A small self-supervised image encoder, trained from scratch: 32-pixel images.
Rows from block 9 of a small self-supervised image encoder, named by matrix and row number. Rows with one number within an expert belong to one neuron, the router's apart. Each number is 128 + 32 x the weight over its row's rms, rounded and kept within 0 to 255. All counts start at 0. Numbers have three digits each.
After each expert's rows are labels from the 100 images, of 14848, where the router gives the expert most weight on average: "top examples" is what is common among them. Only what is clearly more common there than usual is listed. The data: pen-drawn characters of a made-up script with 800 signs.
# router: router (model.blocks.9.mlp.router.weight, 16x160, trained with AdamW), inputs 0-159
# up: expert up (model.blocks.9.mlp.up, 16x160x160), inputs 0-159
# down: expert down (model.blocks.9.mlp.down, 16x160x160, transposed), outputs 0-159

# expert 10
router.10:119151114158120171117163115085191136172117178128154154111121172165097161108163108097173158096138135137067068104122112175166125129180142145132151121072091086175115164081119114140153142176169131095130176178173116183171191134145126081155094096165105166111111077122067108134104138134135081143178103172103072151137071094143140074172086068106087119145101120079098153090119178129098102127099098139137090102169136106159170098110156114124092115132121166172096123149177146173085157103100155
up.0:158111080151112125119141128134065112099149087137142197157136164103110170096137164134125155117117127151074109176150156126177132151086064176169085103162116127171145142079140123094151150091190170195063133142081121088120091214138114065166108194122158151124121138119145118148061128163175106113126133123112141065148225150148128138082158172176128109118156145120128074101166083097172111146145099093146109164100132120158104136164146185110132093148117140107106119117169098132129105160178160
down.0:126178129121129099105140132102123130116128154196152188090190169145104125144101176103125158151195103045092127180126118154143141132135100158114110132086125198135114193171091127065175156077157119146107096154079114109162127112137168053073099113131102106060119123131136085139068168073130143090156155172111107062150144182176154146145092134125132097109108074123123173133138113139131115130108112177150130111062111120130121083167126123094072091081105161102140091158132074168130104119129094
up.1:123146175128111119112162160145203105112158132086093092133109124133123160186189168168130099097127084143107179141125126178133146111150112081192207159091138249063140082205109115151139137095119143191091087112127149114113116120120107129162111163150210142170095128144090106161173150137084147121115119104146135119131093135123107130134179154112086114106111117160153144080130044131151150120139081089140159143146122147070150176104127167054129097119126139088145147115146104121109098169117140
down.1:172128178103144164134127153122160080139071090138100061172135157152142067137157065157151139167142112113122110169114100120152133181120128108111161098181179117091079107110144115141172093084119154166147148145165130164105214180103073167174128114120162042186110176138070134107106079130085144095147109144077139157156168136145158150136111130100168136104174158138146119092134150077143095162134141205165146170125118148198097143139148138116132122096101117101076143096166138118180135109110076
top examples: dark on light

# expert 3
router.3:125132087170123170085149127070173119140093148112137142122104182158120176102158147126182148085101165141082060158145103131175111102170184154111162112105113112186108164098108159155165145165162110121110177174167109131183166136122097095138106092152109161113133075077081135131105115150157091182141109157079092141167081090150116091132101083084111083135121097077090133108106175149101098105117093158147079117125124124190162087123172113153086128152125186133065098184161178162120172105114176
up.10:153124093120077173157134167138167175150114082174090105154086184121162092114133102098139150132118141111139135100167112139095120134169112118120119132159133177117102079119135152076101090095128188082188152163181151108110118099036102172158159069143095161072110109141109104175155175182099120153163170138122132155114147132143132133177089123098181178139135069125125202187132121127152114170153123162112105196157169198139070128121127153126111125126078187131120151131054126153104133103157144
down.10:102138143111115069158042100127073074125110124072134146102135102115117127166128074142162192086121184122180138113073195092133169093113079137130116156137125145061150140117173077103080159153094116155145175105137065117102112191175143066127107101137112149107138085127130127089122073123156150134096088139071100100160129206166110154188129105124130135126081163096157121077103117116106091135161093140064166152084161112143134148157078096098111102135100081148124126147185122104133148131123093
up.11:137115115115069134080115122165169127092183067137108109088186119124186161152125122203154112076138141157111129141127167155147129076041123111175143126122131107131090131099117127178154195125145168125078122102092146104091187172139132126082094149133112158144142116104144146127128158136140119149141067124129137127098138077082093136172147138149113169105094166079152164171151151106141136064126133138152089179137172171127148113099131143156088156172154079132148217092150031102140157182131079
down.11:103126139162109134109139074079124100131144201163145084147174162141107108091106158124125105094107099115060141124140122151141132100154133101136139193143143162099123081138119149133133128199084144125143104161127102113224085058112141159132158103154099145140112115161157115133124131155153198110108086121116095170061145170104145096145114125115086082068072106133132064082234101096133166135159102056157111098110093157104152169117110118080186124133122162131117098091148172123086106134076106
top examples: dark on light

# expert 11
router.11:138150149161123157142156113139163116184143142196099087105115092086096179072133171144108109097118159115173190189101124172152160125104138159092145089113167134156145148095117079156118120102161135173147135128075147139133117108133129121202200136092136133103141112106148088178111120120064085137085125141213113184131128099145134066158132098119097105111086112128084172082141121171203143109112172152166107151150151062139110106100035071110086109120160139146141172158160110123168113106131146
up.0:147163102194154166137169116120148108098121136101120110131088145198119097088153098159180104131110112167198141147135175094140106090105148132136137090164138115119138129072120131143047127233119131171153156096022125171126152080113113158169110116079079108121127055150136100086110165146130121126146128133159150139171139073114147145128158157177133145094114133118137165158158125213081120078133149185122131088087108137118174112100111112105086093131097158124125119174076144073112128092100156
down.0:120099103130135083041141141120114118133137105112151113136122095128133149153127063129138125093101131095123107092091141136096136160122129170161162132109149098171136214137127136172117153140076115087142106091207114136122132151134141143135143178170166135121110158135142105122165179165179102136098159145089159135066045150043116111123074145108148188124094087142136134114076145101101183099126137085092073184087126129147145146155073057113146167167137091120125042139117150144169140207117096
up.1:164185132160095095116116128126086111108097161132095153089097149156131179170140134128115151075201166133172146119107108124152143147120175112115104112128124062142127153107091177130114193173137163117151162120097181108207089121168200146122079130064094142155148055121134090093128142129103096168133107133146067119137117094183119139133069079106185141109160193126133140182200143178121160117157182158126139127113114167142123095068100183105132113147124091107092139125130124072093103085151107
down.1:117127123131170154089173168090149107081165061138147240136163186177098148166136140142179117143102133191125111165151111115173175117160130138147126106121141127178132107192150112134122118113077134125110138120183115121122172136129121108147156131237127067043128152090115086122095123103182117142128107157100143136145099145090154120141086169058135155105155088110096156137085179123117116154162071128101126057106140140133123118152102093112161132128143133109156092062164077174153131153102119
top examples: dark on light; thin pen; one stroke; only straight strokes

# expert 5
router.5:115156108153119168122185082102175083141118184113161158142123141164072139113135162107138131120134143152101101123155109153153159104143178122112173126103111095174071129122135143161181134191146131107172132178191106182165181146147149070144128073154089142114138133095101141112146143130131124186150096171076074137157107118150121089121102085099120096133108078069066170108124170183112078143074101179129074089141084126142161094095149099123089118178085168123116145172135135188073100083119180
up.4:168161094110149162085157135119149162161091119092127171111153114084167129148179145113086132138123118164109151199158139167092184096133115087159095131128143127128187152167075146162132084075142123120131118133045154131057125150079109151110151116129132107140099148104114079147066133166141188106148076181153112056120204175105165160141116113100153121143093080177136101088111110158161136114094115068048104120153150132144098141155100151145133090167155106131171095072096132143148140145086191
down.4:105103163148109155058143099099118127115151167141125129139088162079181126137119103153106097125139150125113140115125154119140099111141060115091157157150100138149124158140090042124122077161157139123094111097144139112165136120178162180079073168160188055153120151115139131135084126149166115107051206128161104145063128173163085116082107098140105171118078145103126168184131112133092133128137096161132132117068152130128211097098147079118087127107132144149173083127105154096142158029149150
up.5:128077138153117149157109121091186132067103088136197142141146138088122085096128108140136115121164147171084099144130128139054086133151121157117136164150155143109134143075134128162099149104051140105149170121118132138136188143156089149071132116136096155161061070150127167131138144087122060152083183182169114111095145131128180109149091107125107124118158184106174126160122141139134185110150150191175124117147085177088198137156190087112130185086133131155074175111176147129156129131193135
down.5:147155151130086106094067174146099130139110201126113143133093141153061128130202133130129141179100126099138194062161162144151113130163154108147084127127035107133095102188090150136122126085170143146133151163122093193176152140086112111178122107135129092116117164138083150152086140148108084151168120131085179121140143163108178094173122143158149169159032148150114078126109136115113122174105179120188119096136145131120149132091153140143085163166077178152111154130102136069099171139109093
top examples: dark on light

# expert 14
router.14:143118157150176156180135088150103122102109091063062143115097058157133102170172053086128183103083128098116089141136118157132154084147138116139076174105154115154112134121066047126154135053165116061150093161159106140087105115215176106123155153153129098109087121099126111111112167160114098147123114119136135078178203146141116105151140106167108094149162170130147119115122153059117119095082077142156123175149135114097146101120171145144182106142158131157133062146117137125121132168117157
up.14:110116119131133150081141147158136141110167097051130164102122107141202121130130098133175113196173109124159121119156120136109158134108147146107163143145155106143094120178089127106111119162141130123026138167124168154109114138077135129121148146163104146131212162079128161109080140169108126103104097154059143128150136086142199197133195122107116108167123087114123164079145109148169102108095186149129113096071072128138136194101117096171091167154152088156120134094160089082186169130192110
down.14:137144113105133140197143116126122102145144055154086148123104164178087137141136170106096121092151107143121150183119199156110155154152096122102097115120100069143112125119130171099138138077179122087210139125130092158136119118211173109165122111154141162139061094177151185056142088118130116091144097111146113136125153128162121083123141121191119162093082117200117140176098132142168116077131070157105130074135157179159141136128114155117157149204084158131136189107169117163163089088136100
up.15:180132157172159119121127145255046128129110153125126099128059161116161095117103132111127158104167145104154114086127137130139086091110077140158122126120146182117180143119113154160121194108103110112192104137132172116077104183183115161142126090165107137122097079145143128124106138166142130108133103130148122152144149131188160120136195062068093121142197095114103102102134129101149177068137137106061126154147123158068084109110124163157101129168113137099125095140114110051109108100105095
down.15:119154206121050134127129120067124095105111089132195160148138085106138095177165123136101124169147097038130111171175059123058124128176132114110061151140161151162130177127117099115130118139149149123116132100178154129133098112066131124140168112142109121143167090149126182097131150148093067142122127127143105067143164138128148139159088169142135175142119188145132106142183092137115067181158104163186145126117062073146191091095121122132143131086147078135111155113133165182103132166148150
top examples: thin pen; only straight strokes; one stroke

# expert 8
router.8:139148121126111173101147106086146088146091177105153151105084174155123167085185118102155150118110155135118081135138105152167168118154165154084160143080124065149073143120086139145177137199178113085128161169186107189132172119155136103126110109158104131106109103077111134113116152155148092185184115147113067136125082107167096094116076111083078119141093080075084134095071159155140120135112088133125084099143105115154163111076153081167054124134096176143091099159140150180096132078099131
up.4:128136151159091126151076157214125131112121055144129144102174182131138097085136218153167140102101198101116137135124131128155136128130127105165087115131101144127127152093158143165115111096142113026101152090177183134104091160107109075183120155105123129090116105142130155173079112141086215137111158157210145116108165148126147111133092137156152131178116102120097167129200120116116135121146120158086143095158110191107119137139070137097143116095111181103091071135101117089111135112157191
down.4:138133108136147130130144078119151132047117139127139081172125085056179069133131079118130091060110130149154106177105115185099168123172099116106120177123166103181162091116115076175113163110125159126102078136142128125182171097097139128109101124080088165156125057126126104122086137107137131140133115104142120138067070154121120123170137185164103123148123104224147150184169128100111153104145143082128123092132137193100086116133158094155125141171127137085086099056112142179115201161137138
up.5:157168149078153111113147146110067107099148189108178161082175128140133140115114086122123127138131115102113172095159097086132092128071107120166101127167173130111101152152128099097130184136139089126134108143056196140164138144135169124120153000107082127136124148082123078118106085106063148117093127184133195146162203103147145165161107111136109170113140111099115213153137123173127157116091130099137138074150139106116112203148130079115138151150159086140157138101083100128114100104150100
down.5:073109110161182098139131167097130060102147061155152134114117147109107140106110124131156120130132109124120100171181100160125157130165153134053155120124073117216155096124159088045152131150146176120161134093178204129100160121116145172097088138151114066132118112147077120160129112107144125151106145029166130115118100144174147159130149223099152145141115137111129092185143149113081111112164088151136137112149124184147097173129118103085154152175146152095125141167120103177093115200125132
top examples: thick pen

# expert 4
router.4:113170113174144183071179093071146077171089173131137175110076164141096141093153157110163157105099161162087088128143118147163125088133187135115164108097089117176083152090120141145130169179177119077118157136137118164152125138141130097114112082171108157113128089104077131136152131151165076163159085156090101144150097123135089084143084079122075130158092077081095174082097144137126120164097120139122086094137084126180164095086145103133093119177105149135110127185185164166099111090100186
up.14:136159079130155134147122164157139127078153082182134132101112164110171128149103158089139140079123115099106109133086198148065127079122166157145128132133112130055140137145088143142100124079184154102137150099160097090158156084147145113123156102107194079152166114211077089108131135076123162157087188154129061131126123121115064154099163108131131069155088130193094091119148160091118171172093144129158163135122111130174156156165131092133179136107055104108077149085086088096122163118116118
down.14:094078165099139178129074113102172141185103114095102087116121164095147167185083154147104136136164172161123140160072137124122156133129117104186150113138104204127120174120146122186243132152100159170152118110121120151114197089082126136115131124152124103107111147128107142137152139151138066140146155120112138074139150115118131094147163103154172132136109078128151140079092113045120088106144127123137090128122167088096161098124031082094074128132100174097109145151087114153132101133091047
up.15:136160098146135143141120183086092107124127144122131158094142137109099100181137164183144186144099128102054158138100179145084193138108116096097138099131125119081104092174120116157115093122109146169149135165115122140087139130144094157189156122130084110121163127177130121175130134131121143121153143114109136084152098215109084157081104137167167141126076170143146130085178051185122096070139199172082148110206154048130120139116127196147124160084135085144102171103135165109126119081087135
down.15:131100131132132157077165146147181227182163094193095068149135136148161088137154092159130134116114116152159188102134173124107141108124123098156131099086095206121123150135103165138115165148156144155106135100114125101062134101094092116128111151112094171114106119161147065157180131100152165190065113095121164118147091100157220099185175135137143157183088144118105108117142099170111173093130135209109089100148128130105103169134143142156133117141126108112078119183156136151165124163149186
top examples: dark on light

# expert 6
router.6:108174101177108189084176090080166131138080146116154171139123143166100160083177139110156105083098153112124090154135106151141137111136158122129180160086086082171075181103136111129131163186167088119111155147197069145178166113130109091179108104177111140099094079074125153133124129149176104183170086143088098175138109123154116107129109108119112121118094094119110149073085174194122098127092111157143074097134088143129145130091179127148079110161103153145099155156148166189113147092084174
up.0:136117120148069109102123120160126119125103186119059068120111091094139156120175106130044130118156111137101129113107146134079099170140145120098180152064103126138182175153131150125097133149125099118073139086116119090113062115124165130065172151117139074091145102101175128121120144048117144082080091111142131095075143068147138091168164080170141175078155128141161178094123119136071150081111175133113167104158112158134103152131102088095118183143063127191143128127168131090166125177094129
down.0:147127150167108091085103115092129151083129092180177146108079102143104107117162093154182125135143143134165165114147103088146131130147162154061146148096122146094152126119155104147222126101164175133186155128124125137195199135127125198120085151063116096116102100142106130153126169147132089204126141166136168123183145199140094199123113114152147111165095113125146107103137161096119136197142123199140167119152134147125115093086172122068104110127161151131179129113119102083076161150197148
up.1:140123114178125109109134100061122156145150196091154125122166141139157108105118108138138128114165120116057147113221061162137144172161156060156118095131154100142146105173107158151095046177093123118094137082114130111054153117101131144150192106128163112128114107136118118107184072110195152150122141097126177133138102088132145148118164141133142095122151077168113123116155159175103221113137162114113129125134096099122111110098118116158092133105103196124082142159040082094157116076129167
down.1:132132162127171129112160119143151089158145106192144106201134109080102110148107164106150118131146169152157145163046089173103059120150134114097133149164093094074157075133174053135193144104178070101113104087075130183152152149145076112154074167108106171154119138099150120155068116104107170161126159157088149176109111155077097140139151082130114121170097153119093156173122135105147123162122092132143128127126112105106125093083135108091164092156132163129166039142182146137093113107140075
top examples: dark on light

# expert 15
router.15:102182125159138158072172129071174131154110187127127160124079161144119175086183133086100126108090155144100107157105110151160126123152155132126163140094120085180123180123120111133188175193162160080110166141163090152156160089169150112155090107164090165104096105094112125142158142164146107173174088151089100139119101083141121121140081075105095109169094079108078138118122150162087077163114134144144091103155057135196173123085177102154109091171104158184105128151148143177108142089091141
up.0:134124173128128139134154062145124145120142113156123117092079116085080092144085073120163078122133124113188086141143098101148147091161115123072191130152167154153134130134133110144118130150166144145190136084133117112178117136158126154176107082134145062153182153152163177074093164089124173140115118099103205150183115189108167130192136108075089136112138126183115080106101044054153108127134151138109150099110154148140165121140178175147099101172138137090109128134079125065155134188107125
down.0:133163077153145102114106111133072142086117146144133120156152105151175151121132171101146138143157161102152100120133138120110132137131151159095213116120089118179131133148147154144179185084152152181125049139161091138114088146142165101135123166106161092122127123150099117110153119110118116131147179144160122179121082135152106130116137231100163090139198110113117079074142182123087202186127093114109116049155131149168095175134076076141092098151070096159089142146157123190143149113197119
up.1:171140143100139161119143191125073138082161163140096116106126104223089172109111093129109139142110144158142114108131116127146100143110114042159113102117082102112149152157125174129145053162089124119105148105079083135199095076155153100171110115097087098085130124108145144120074119187126108107081112132135119124198169122134160096157126222157145138105101163111149121164163083138187142179097133110111115116114120066133129074175186166074107119076134100147083144144104097093168099121109109
down.1:120102133093107162141166128116131117162085107113126102172100134132131106119121127131132102114171123130144108148131182158115107157106117169167130182185162094139031122106167028184177154101181143125129116089157118110143193105172116191180157191112124139169127145108114150184148115163167129114143128118159188100135092132153177144166168144156145160159093137091176146102094127069100131120144168177214117084152128129200144110095086126113163123128125163081147128171129071175162122136147158
top examples: dark on light

# expert 9
router.9:109157084133162164088150112086162081162112152114141166084086164160116184077162135112155150097106134120099138144156085164147139097160182131114195138111120115146106166129086150164177164160168087131098173159203066184170160129126145103134113106188108124102116083080084120080106143152183066152199088146091091138131106106153088090120105089099095106157097065110079179119115125144147096155105133130118120088149082112171141102113174121128080123152135140118082116138167163146104157080074134
up.0:105116164150100119082096154094062168144097141145097132133175157140099109022113094132130147103124080062110115149126057152081135136093143134112116133133139115152145086132116199149125091159129139067172136137090195072094151169152136124125148126107188067165085108133129144155135140178185133134184134146159076120143165092086119173122145116139116113162161170162117121128106128043151152122146126132131139146166166182101138138151177111149065181097153109182143138129124150147164197168170115
down.0:082146136169116130221094057087135095154129111111142071117055185080101150100177155104163120147147145114207171140080085102164123108149140199115088180166108143164176114141137114150151116101092108118128179137122104138168130094139127139128140098149168129121159047072079192201126097131162141162120176153134109092108148121153097119117152123156116071170121098170081136113091093082189120117106122169201111122123121143127134118116128124134109126138156124157092138162130081120113169086117156
up.1:152189076177110085149116139120094102125155129167100197112091112153193112193128118087182105136191140087141121132142140148139129089181105139175193109082111112123129080162088120160194095152133131121113119153111101098175122171145104132111072075074131108122054075175120110135151142137157134102153154132121157121155110108072096200101174106126144139104111133101107149131120117085122142104142145116120147104091052166129146137180134175144113064128108184107129159085045185115098133150151126
down.1:139124103108111091115162095133158129101161133105155104185130136122166107118145148203095161113133126149083098084132128076105130096101105111129103104115126177115095146070137140135155187124128160139092151101118136136112129114139201121071072090083133087154126105157149142133099118055130078154116135145201121137094108116076097164091139063150111115146104128140100070145168150049073152143090134052161181189125079107037117135106168171127145132075164100144107128153171113144164068126151149
top examples: dark on light; four strokes

# expert 0
router.0:131190087125123131100139085103154072155093157076180159079122180171134129137115102106140159132106133128097097178152132141119100134175167152134142189108127077135083155087124134159167150205149138082161132152140119108228159133160141091120084087155057159112101109149088154122156169184168091155183089118076107163135094108127120084128074135129128083178124123125132169090097131167104123145114095167154093116117116151169126094089159097171067093116088164137130132117086143153091173072151147
up.10:121174100155070072134115137110148119133076087146141095100131124075079117110099133171084189167109098142070113161141138120151174075155085134155136116177112114134141100122130113158104124141049098157168073079141140063078123135113111106162112118139208092129148072172097147124132159165121119154098118146075144086207201123110127105157134130115132068121115120138129118136159138115120158194148114114073055171135130129151109148154130157142108127077143081108094106067212094110163110099141112
down.10:114145088122139109221107132133138176187158063111134117179106125137084177068108159137145182085103128131146180129128096167125150134074122163139088089145091096162123123100076120119125201092116060118171084125134142157090104140114086049098149080179082103192168125113133121148145122062120083118122127109163183110132117144099097131078157103155137106130142130102123129080084133155130124181088175136110135160148149067153127113088053104138164131115090160079133134105138179172131128103128112
up.11:216119180063124087115133115166099119138167137075133181134158127106112166144097156105116116140197103139132127119156076178129134093101126183137142103173125160069110086117113085125126156100121108106202192136135124126094124161094156152203122163134163188134127151132100141140137077149125138143147162092137142125140054147100087161102176130136081153161167068072159178115147147105141179163114127152146128110094183155160116174114122141134117076055078092064115138113145150076099117151156125
down.11:104136131189095058118173122091112162154188142101144165136110157120138153080075175117082156155130169132132160115126126166053096196142115131153151128129162138170114137062093176062141161128167120067147135127113097126140092122168196122099154153079176067182165142067092107134126100131169103082121111109154126148141113138133094092131135167127132115106119110183094149116133125142089172147121150110136145146153123117127158127102160098134163096122093052147041164092170161164157059179142127
top examples: thin pen; only straight strokes; one stroke

# expert 2
router.2:119167119153127144094161078103150126129093187094134185113106142180087166075144124118126160105075177114090100128124098135177128131135158141119177143102099091129126148088095126140136151175167119117124134156176078167173146106142128100146100075162103168073106111091076150130117126144177112186168092136083107173183075121161128100153075092125113086126083120124122153087097187152121117128126137170163088079177093094176145117073170095176076078189135155129102134145145144188101135080071154
up.0:156117145114046158112146097070163136145102077122132122135103069091123125099169163171146090121101143125106098104133124064162066160104116105128096122134113137215141057146094144090159104122066128103107141123121172138088139175154086145199114113091128094152119146127085113084163160093065139136063147086132154137120094158191139123155159134156195114115159138108128097123140129083129111152212162168104131138159106159092141154120114100093148165100109096117095102128132161155099041187139098
down.0:119151094162154097192135112152107176085126106172131201128154117131149125119119121108131143101132118090067089121150097175104101113118176167091140135125137119146066160130146135086173092129198129080146064118127115093187130141165106077144102198137055138093170136131097140126065107119136116144118100152146116144134113201110113115145169174096047118125158113124162181203094147134138157101099147136166070124100136073146151094138144145090171153174167097138161115127173102075146143204118131
up.1:118108116081144165102146119147163187118167155138146126150142160103119117122114137173103117163153103168147106140146072122219133059109110128179096126135133089108120149059085073109117157188107158160119160119118099059137095146110027145195134164143099126121144163124185123171153126119121168072115152077140190150150135128088140114109138180141107106161145135055197106099120127122126138091108121125118162142166126156146095145134138096155071110171112208167155105136078107112102140111056146
down.1:130140152149128075181122144103129092139147167161144144100104094187100052104110173118155111130096148145104160082096124044185164131107077131117103120071133088184150118109208133135108178102158122135092135066127121176144156121196115096132155107086146108100094124076078132082189101117099156104145137103106132086096099113110143133123148111143116128148110111111169153146128169111166109148085168171160120056087090069108145175104098142067158128144157092104111169185108100185163085146146122
top examples: dark on light

# expert 1
router.1:085164093182118131110159101102153118144115177116104151108083151144099157066139127122178132075079170131098087168150068168137159118123167157095154147124102072135078167104100151171181148169131136073153127139167073184175135138189129082123096091154088152097114100104109123104115159155172095181150094135097093140145097111158110108131073071075085114132095095085094153090086167175088097132098118135138112091152100100172132121100180111157092123151147167163124105170166146150101171089069135
up.0:159102116109128117097124143142076170148104106158146101185123152123160094113121097137113145089140142098205147132138163096139125181128108140131082148139174120087142143129148072106085141122124115051176092114147168105198110110180098152131126119142152131072094142127114128090131178132158133093055121132110166133085139135109095106043146123081114091108067130119167116103172079086135147144142103086128104096135145196083177084190167125061146143098133172086189141084080122127111170160055132
down.0:112149139180122160107085162093102194097116160127152130157142176143170103101078152133195148114097168119204175094138121100144088082094085126132158105105094135139115085105091115113157079131123136171166137156133110135180168150138139044157171152113104099074143132124123165152159157169108146107111131137181158151094094132130153103201143124113073114143126099107151160094130126153083090133119078095144142156126155146161127134127126106136180110035144120207150182161193060164098084091132136
up.1:130139110084156102106123089134135133109155135122120139111086020071135163148082123153137093166144128166143130134077154098120111110133150164150168113120166115151109082094086142154136111147108145134080162132131114095085173097108151107139057120057086131129113173094146143154182154096146223130088112128101121170149182167123108135104151066159083108158127047103183137164144109150102141080160123174165168116121148142154050143095110147145083151117158163143173106115138091079145110082190160
down.1:111195121129109168112143151105150153154142173149139096160112097121145187151140115080159160117150078123088158095108081154109115088050121133099130139080054097145164150150136185132116112148121157145103150103122117118162110100115111205167166112135091105124171104149148133163145094148150115105150154120105084061103033126077151143125096156134169130170073110143121062125087101110104198142128134100095119154112178102114132035143134107169057137120132039121135121152097101148090100147146144
top examples: dark on light; thin pen